Weights of a small audio frame classifier: 15.6M parameters, trained on phrases spoken by 400 fixed synthetic voices.
Rows from block 3 of a small audio frame classifier, named by matrix and row number. Rows with one number belong to one neuron. Each number is 128 + 24 x the weight over its row's rms, rounded and kept within 0 to 255. All counts start at 0. Numbers have three digits each.
After each neuron's rows are labels from the 100 clips, of 14976, where the neuron reaches its highest value: "top examples" is what is common among them. Only what is clearly more common there than usual is listed. The data: phrases spoken by 400 fixed synthetic voices.
# fc1: first MLP up (model.blocks.3.ff1.fc1.weight, 768x384), inputs 128-255
# fc2: first MLP down (model.blocks.3.ff1.fc2.weight, 384x768, transposed), outputs 128-255

fc1.738:106150104144133129140085165129147120126098127146138083168136115136111148126105120117128092140108098118112126113175117155132137152149172132114130139077151132137119130066098103146160150101140092141113096115136153111174129108099054113141117126132123116133127120168090151171142087136155143115120126147144170128103111137102107124130127085141126121145126099127142114106152164113123139111136
fc2.738:150114114131114088133123105109128118137111127111125160127179154120174139105156112149118133123094123093108170180100150131119164145126119115134124122137159124144141151105158111101143123114123120157173122111165138156114143120116132122140157121149146100135134143119094131107176152219098120143129141111182118138146118158142125133167098132111088151122129121165122072128147129152104106130131
top examples: /p/; reverberation; text has "repeat"

fc1.679:116114202115103167108095135116141116111108110146142115149139134096175112145073081148138107143083143119128151103130098159107092122111100139140126143128095111143117158117099101102133102134116130128142179122124114149104119161134114086144154127087102133139160160140134098119157134120095141128096089149130153140143105129136143137144097131119123111165114098121106094128099204110147150118145
fc2.679:114150126174089079123104123107076153116137156156125133111114132138149154127153167109156105119124144098104161123091087113081105151134109149116164121148108124139119108083118105147132094136111133123118156122121111135128193090123151183114120112098153120107069160110103115141089096143103130104149147116066111140140116125139153141123147098133142144137145091121103145164136084130141111131116
top examples: /z/

fc1.2:148067155134116156169120126160105128145136144101114110131136139101128107128131128113103104125114153113142061109114091126114115110119121073136115126153121168162108123128143100174105117127135122120098116117125189143134125178148114117157124116142166103109136117144107152130152129156139110185156109138190118154153148146149145106120134100106130154120128157136125128140133114146160145093134
fc2.2:129169150115077098139153133136137128119125123184159101122143119095144103115097148156137157113095111131115171090140103119133136139144119178126149124105098104067117135128113125093127151096124161123185165133134105106148132125147112117092075151161139129091137099133141067150125113121115149100138138085125139127087127140090115116150120130123125109138111118100133116145129136084122088154134
top examples: reverberation

fc1.118:133153109118090145141129104152092095137117139154136159153118142106121136129063132135109137165141157165097134115125087144119108132103099121162112123124127102133129118173152119136100079140107096149133135071132100110145136156084162119136146161127122126113147156130133112123133150099129119127099124128097136118147153103118105150089104122112138166179121165108151115151144135149101138143142
fc2.118:163124189116174118120093153109144119146145127096133124110149096164135141111145093125170119098100129094150116134114155108151123145155115115122165091134123094108144143081133152101166154095151132099078115131105131086129092090137107134121106099147158115124112153148125110083120147142151113098140133152142134117136140133111161127138135127122139101098119083143087103113102110065123110075108
top examples: reverberation; white noise; pink noise

fc1.18:108175126185154089103129138089100119134142172119119148156122103133136089125067117105151178139106139166193121086124146117097115153102141085127104114110161163097135097126158101145109134113118169120150106106068141110142118095150152062138117133177119134116141121146122092139135157134125117131125130099154140121128111138110100131127146157108104119129156142156104163136105140137128120118126
fc2.18:117128162159134136124125130151166177172111116169118161118136102121153142149144142112147113200118125102150132133158111116144149194134165127135138146111121134145117108123120099139134142128151114116095125104125111131127151105104150131106123139120100151107132165143116141125119119133159144137141108131138091130124137122110092145090128109120169109131113106141133159172161096133155099096129
top examples: /z/; reverberation; /oʊ/; /j/

fc1.124:182122153154135144115122130098095109106114117108169184154109125157110131121128182123155124133084175127097154129129132097162117078121155094133173143092139113115159114140128132156139117150111115161117143105146141137125180106166125130124123113137106125132118172114085121195134150125074120126108087151157128110134093141110089115150125123157146122157131100117103111104116165140131177143101
fc2.124:120097132075117095079112104122114109126104132149130110153160142128139144129123108110125071151131125110099084094187135162119113198142122154115093103112151125108137104118120130149120104104171141091181159105155142177100164095173122134107160123087143147136123099103133125115135143155105160109111141168117127118115129125133165097128121162094112138116099156124097161082113138130116099123152
top examples: /p/; mains hum; /ʊ/

fc1.485:141136171148115103100143143081131110104113162103134090128105092111139097112112121110143111123115122116139150153105116141122126100157125155147104128113135090077180133110098098122105131121110111123102147116160124170158153142150106139092124097151120115121109127097125137097123174162126099117123078163170111135119133168125115145118107127061156162126116134129131113146108152116149131117125
fc2.485:068128070098136140113108116139120112137083096149112157158131135109088171116145106100128133150160132164117093109099100113171135125100117129156129142144140131110118117094153162151142069094147121105167121073133091099108136166154108104116133139072135147090128095122102151135129121132084152126103101119114143119135159086143180096157135144108095111114109131137130116112125095108106130127138
top examples: /p/; /ɑ/; text has "dropped"; white noise

fc1.580:139120167128122123106100135109093126097156112137155129118103092132139134197136122141091094105110126176130108085188147114111140110142147139093090106127128134116128075101103122140159114156079147127097124111132114113110164127125123141130151134129153144149134140139109130118182135098103084137155138125108138131083111149070095134126106070094125103132127132159099154104133132156080134131138
fc2.580:111121164170166101134142142118118119149136103151125118149143136119113117147113139136122146112106124175119145117124132166122128098103141120157132135084137125196105116134125139143150177123128154116113120119144121096095118131182102107141077124071171133114115131148123108164130151128099125107125137122134133131099112169131104175106130142132104114119104140106166118137138135146157125106097
top examples: /p/; white noise; /ʌ/; pink noise

fc1.139:115173125124130115132122108163144098111130129148130134147135111171152125076113093109121134148105133155118099101119140123112120138108126095104161153124102141153137144143110131166109109096136122107165140143141101116145127144114158117169125154152084071154158141154104119143108103150119129160127150125125077111142177149114135156099145136123102130132116093160128128125096106181141163105130
fc2.139:154091118157127110158110176121118126155100141107133167135138112113126181155146160142113130137121140120149148124141164132107127137141130140108173125110168095115111103116128140112118133142092124159086127111139140124110102123156122130135089116113140139114108116126137162118120144114112112140110092123119163115127137123094120106135147108137127134127086117098150137145159138106104141156139
top examples: reverberation; white noise; pink noise

fc1.564:144102118117168156143171096145105143159131117123145132162136113116177111122139097136074147105138152096121172129140114134126135135111160077108107102123139121149166131112122111134154130162135115136131110110091142112132111124112168093153112164130150143112168146166136125135121112163099112121081087115176133139174140118146128102095177068115143110135112107112133135156129156144094125086122
fc2.564:158120133106157111094134112151134188125093125180121105113161180144163136132137143128125133169114127137173159125127135151124103131108151121144110124159146118108111167135135084119118130169153159162098093096092172080130102129154148068156121103153162126124151148117130084111148132144100115132132114115154152125134130129154108152089088135116092143141138099101095140177121128159121144123132
top examples: /p/

fc1.669:094120138160116107103166129135162163109140109152121130164134103133137123149143106135117123107105158106149105135100137187103141131114163087087153191106110137121115110097149132117153110187161157137114144163104107137106087179131127140139139124116128137123150172148191130153154119135194147133109155137137137127104134138108112134164116135171162146083096100090172109093123161148113162143092
fc2.669:105111136110128130113153130110140171124113112129099101055164150127115135116140168110128108134134107111138135150150113111112121115145124097129109141129150128081136113162116131139115157104096105143133110147160151121109147118128111110104143142091141122143118151097101117126110122106181131120181140101115126129104124102114140118100131140111107067106146120104091141121140121085060133111102
top examples: /s/

fc1.599:140102111154100127110160120122155149066132142111144143136134156153130145091104129113098122174152156099102137106091133152119135121099153140116146112108120120140142182126137121116098089101122122137095137116108143166113132127172167118130134156099153179111116143179093091135112111103125123102144069135106145136114136121160112155091099152136129168129165106164098127071132153092103137166147
fc2.599:125214137129085138119151103135080097137100128128153124133118095152119117144169116160126140113129133113146132156152115111101142151158095110174120110111134138118144111150161193164100106102119162139144158149157134086080126075096147129095149110164117111110132140098118113082096147130156154099114122169135102142164151143139089121094144152108103143173126119177136106159119115140125150169145
top examples: /p/; /ɛ/; text has "slept"

fc1.460:124093123165126181150108093097082116135135159103114155180101115140111102129153120111140111149139101138140116157117152116138128104144180092132106114150117140124128143126156143126159172120102123109086140143157095121105129160125126128110136135112144128146111163115077148114122116102135129072110142088101138090128163099167154139171134149115100118132128096150109108126172115143128139138121
fc2.460:117096097113105118121142132138140156136113080168100161093143141112111152129106134110107154093139101106118133116177136161107092135148089164158165166137098127161137156151178100120129087164110135129127174105108142141121124124123107128099119133153110106133132132130161127143117151152126152153118128146121112128160107081135169118108145177116150146109114169129175115130084153101139119142100
top examples: /s/; mains hum

fc1.457:155075146184088091137113102179137102140121107147173177144132145170173130130158179118122113102143136154102139130067115140092094114080146142167087110111135154111120128167109105093119192122116161184157153136144104155123107121126122106101095128119118148101116105135082163099188120142147123121131129134110107116125119113094138142102107152128105114133115100092127173131123143155128131126142
fc2.457:171145091060108130138183116167160131126113163120162119135084129126128148141109111125108127138158162159114124119089114114167165140112192136122134132131130110121139168113152143136157145161158120146105079111085124074165136145119102131156143159139093143116147094119132113085153160105131155137108134148115163155137099179142111110151148107097156132110147142130119119122080113132094171111152
top examples: reverberation; white noise

fc1.751:156109124086142103127150160095123118088058136136123091140105118119126099133110153135096149086160143123086081115143098114159108125126096128125135129100135126098128155147134102141136179120135140090128138107121076137065083125123156084129125113096158130139121118131151129137108136143146155118149176174106130175110131139145123128156103138136093124121108120155100131165148157151139144120115
fc2.751:155084120120129090124110111128158137164182124106123122137104117124107093134111088121126167179141145149134138076096160143153136090143139140114154119139150145073145104137108138139136135138120123138116128139164124091132125111141075081137131146114157132158114135126098080139123116162138125100137132119153140101124111120100139106108148161104103175184180120093099103089099156092111102116200
top examples: /d/; fast speaker; /aʊ/

fc1.611:111101127124116120181141091130115157124110127117105130163182119158129161111111159127079164146136073135160178157138169108160161119109172151107067066139170099172108127106099134151173139109137115144072150125125140112122116159134146124134145099126105117112156095152111113138102118119152137082094152143121133119151099106081138123122125116139129127122193144127159071113112124101123132130166
fc2.611:159132119115163151131114156148099148173111111137124144108050114143121128145130111128155131119160099091119122169109127118094092124078149104188116168065092099100123133152095128144121119146105118127145128160146106159114104093160106164138094124120166126139118122112150127104096159115139094137152112118106131143134136138137145111119130079154163121109123119162125141148121140135112129136110
top examples: /d/

fc1.20:085123117112111144116153113117152141149161134130127108144169103128141106100107106149116124116095079090174141126126126104174116165119155119102133144137106112112126108118147145079156081162128134118118138113110208120126121124081145112133121110114178124134118144134143140150111166154121159127137130092142105144138159092143163142154122066147097108071116158148135121155095121107117130120140
fc2.20:118147106146128150137163099150124118139105135159100094144166165102148142116157129144135122132115087126144140094137141104134116111096102097125118122121094057092122114115141125138150134111142163126146123123101077124145123083106173079158129104115100180103147127077120119110123144150108133126137137149137140137149144134117113129067157109138136157140131182124161118115152120170147134134134
top examples: /p/; /i/; text has "repeat"

fc1.255:142118163089113129140142115140140150104125088118107105186122084093074114117195108122111155174140120116083113131129108144121081148174112140109085167150129133110148129121094115143113122120124141143087139169098075114117112101141122158122147088152149141128117129137109086147128136191107107105123086082059100118086103132085130089165147137119135112146073110201113158137112104148103152125137
fc2.255:118111131142087148127135075153118132119133124161111112139088144138146181154115206115124104112078134154167095175110127123142128135108111077115111140152124084133101117099108108118087102118115126117129161116118146124075145152151119170121151163100190140137155133142130123164152132096148147139139141154108126132143136158148106081151114103153148134183144117090131133113124110151091113128132
top examples: /z/

fc1.55:140119178125119095126131119125128144151145127147122134129146166100157116128096129107084120162112137135120102114143110157148145129151160104120154101137137141072086101136113110122142104103166070106162105154117144121160149137137134067144118096126161078086147115131114117146126146119079160128148080148164062170142107156141142109144150116114113108146112107124161101121140142106069117082077
fc2.55:132117094100097120074129112146139104162123106147129109167113133173153100115096133132103124129129134138110093130172119096158111157097120108130063119173145146099136117169092134118162124138139107131162089133103140120100088105142156132124131119144089128128125151091136121127156128130119120096097173114125102182127104130150160129136129136106147114137136120102163105140113073120122112137137
top examples: reverberation; /p/; /ɪ/; /ʊ/

fc1.492:155149158142114128152172116153110117141155112097123155133112122135075120122126141129100142165091079131155098103155108130086138098123147106121156125154128134110111133104103118161136128101085091084134138131105108157113105112131144157080137101145141164111168158128116195093144141143114124149146133144141147136175159139145125122130134119133153133114096130152127109088137121083112145153166
fc2.492:111132113138120099212109130137132108170088152119125148121114166099145152146127066148121177132113111126159148162132116108126155148138158090092167145147118106125143150143089101176107122132122115115123112119144120146107129126116136102124163132116148103108127123119095119167125104110198141110148115130152107094076142158122114116121129153096142093087122114177100086130103106155147108124136
top examples: /d/; reverberation

fc1.743:171127142088135113106108085123102148117112165150125111134120119101145117127109121103099150130098101108124116117117127148127131129140146122148134111155116091157181164130093103165113148160137136110153145134148087155061086155103085129127110115126133158157140147158122101131121147076102124099093155104110142096107115108119165113151101128115128126153117148152140122146142133094087145149154
fc2.743:137129118127103170105134123163131181127123144159164118155118154127125145113101149106102110109129132126158107131106138146082154139188121087132083090134151123136067155107120102083122141160097142124120091099110087109123118160085147151174145127132157125118126146183143148124134170139145089139122142152131173130106120119167172136137139136134122116096118078126152140102134139126126074183126
top examples: /z/

fc1.521:107152166182107149153145146163113159135117128138158138127145141113132133133109136146122132122121097131106121161128102142106071118159151101120130133141109083133072145132141115119176087090139107087127162111102093119127164115109118095135153124104158141140127140134079137143126082101117131147105144146160115128129118113078159133124099127134145110123124138145110150159119131151129109135144
fc2.521:106134141081138152140097133112133123110188195134086120136154128144129134149112099135158140113143089101140139145140169111146116158121083141132100121097150139101135106108181102123081113124165114145133116129159121129122115121148117146168148112095094100102143178136145073154157150144115106111128099135108138118152143129142129159135140132146126156111153103063137094089136139110126139144113
top examples: /s/; text has "small"